From a checkpoint of a small model that answers yes/no questions on an image's attributes: nadamw at rate 0.0016.
Rows from block 8 of the image encoder, named by matrix and row number. Each number is 128 + 24 x the weight over its row's rms, rounded and kept within 0 to 255. All counts start at 0. Numbers have three digits each. After the name is the row's rms in percent of the matrix's.
# conv2: growth 3x3 conv (encoder.blocks.9.conv2.weight, 32x128x3x3), inputs 102-107, a 3x3 kernel for each
conv2.0 100:110076131073125156128137152108135135121117108118136099136106101148124110108141145104167127111137132117111143119117126136102158133176166099116143098134149090121084
conv2.1 100:054138089123133110124117128103135150169124127169128184152114123177132123138120120119153125146150134145124138111120095111122130081126119113111074149124108153101123
conv2.2 099:156126111143105097150119120138133141110139139099103122120147104116110123143106102129134106108125136137112131174126110145116180107145166119130119143128149124115125
conv2.3 100:108110129080113118113142142143164145132148148110119099184115156135133162171120143152131122111102124111111139126098145127112153155122169154178126153148116088132104
conv2.4 100:135161099129120116141113142153123159147130159123134149066074095090088119087110135116109119118157130156163150160152119118116123108101148172126166130109133108101117
conv2.5 099:110140112121136158099121102108104203111134176112130141109111150123131152115115123117118126153125095163144120145158183133072119114081097111155204133101156079066123
conv2.6 100:113123105085111132106130107152133093155113116151145122140159153159150115120095126134113116153122131132109140121097135150143121084101143096102087144113095159131097
conv2.7 100:142100212109091158130100177132122111116135119107123129116101122135127093109076097155158135121131108139149111133092124147127098118132117140127119141147139135121072
conv2.8 102:143115143124097151114116141146108144119128147127181139135104149115123123111137123123142136136126141102083109152075119131128101121148150120115113099108143149146182
conv2.9 100:208110145142109090179147082133168175115111157106125114118168128114118124115080095109108121095111119125146187113119093099111144116126123131117122109095132142104116
conv2.10 100:093093142104093155120131121137136160137096132128145113154127137145140123117159115125117112138132139155134143125149155144098115124121133140116146108102153113105101
conv2.11 100:129116179106135184101120179144114155143101141161130125100126132063126139136148138171135135145128154130109127136102113114120124100127160123145160118119123101132116
conv2.12 101:148168113117141151123120098101156128077138128108118117124175164133159159128130123116110116119118095145144169113127170103123143106093111112136164127130124113131111
conv2.13 102:157136130150120133122142150110095127138103136129121131123122140131123117136152146141158159136105158144083083140109130151117153133107117111144110122118130115116104
conv2.14 101:149126164115104127129125119193106118146124141141126153095087114099128145109103093146129119127133107127132129122143131157146129144117099191125133169115139130119088
conv2.15 097:142133146103080118112149114120112092139143137115106098160147127161107113182129143134113147150139144118118140114109104141140105146114083126100087121139114105096116
conv2.16 098:126129175104102155134123136144113112151094185155131145100156114108116111096108118092083103146164138131157177128120162148126150118137113099114118091156138123136123
conv2.17 101:158120152140097122154132112157154135112168160100104170079123131134117106093063082144117151060097143127188184116144153127121115103113159122124166148134147165144165
conv2.18 102:135125142147108123134115119123102143158093154134128155140126158082102140153130165088124155113150163089084061152144131156129123158135150134131168130090149128168141
conv2.19 100:108085163079103143106167155129143185086100149111137155087100116100112102114128126108134130110101111159164120106080117121074150140148154121126144109125160117133164
conv2.20 100:155089152136071167106109133065095160127110133146113138182103161163121170123103152116167143091150101082164118156120100139117092119105064126114160131111136121112105
conv2.21 099:096155129152157161119102108100118128102113118120111097151148110113097095130117143134154132102124118106157110069112156099168118147157105102080138134139159111108090
conv2.22 099:157136168114152104175143116158089154149137110106137135142130143135137135113124139113129117121141116158139106116108133095128137139147109124069139125110149120117097
conv2.23 101:150075095136112109135110100148086074148121113188166129143150109157138130137127111141109167119121137122138142131151133136136135122142100122123133164168118144136141
conv2.24 101:094160125125107121140116122092095117107133155152167154119113156166178143163113112098132136090087146116124140117080101149090098115096144060106129101111123124187177
conv2.25 098:153130152113113124113125120149129130115126159099128163125100133100131117103096127123119125148157149156093098148126112134117121118098149149149115155108132109122153
conv2.26 100:157149142122112149109175154131104128118114128152121115114146105149139090113095098131128096109133128118155118124128134136145128151176168089107112123153166118129137
conv2.27 101:123125080132145116144135121136108123153145149156175172120100110131100143111120155127142159145114124147150114104099136134152152106123117114105124170141129140125102
conv2.28 100:111121094164134129186179109127086089126126139139124151100121122136135128113139168101145114128120130102088124072079151109138188090131159078073113165150176145114139
conv2.29 099:059173124057167107099149143106099101157131103140134123175143153153131115138138118137112102131115138174119164123140202121125133092100113100099120124136105149113100
conv2.30 099:159152141135136116161122123132120183121103128095092128117120119140115102122093085164142166138105118137179167179181132158117126106090106078113134132091104154114106
conv2.31 101:170124123139089073152112127127106142154130143181120141160142136148146108157116096099123106087145129123109159117104103127121111097129131119104099142127139154101118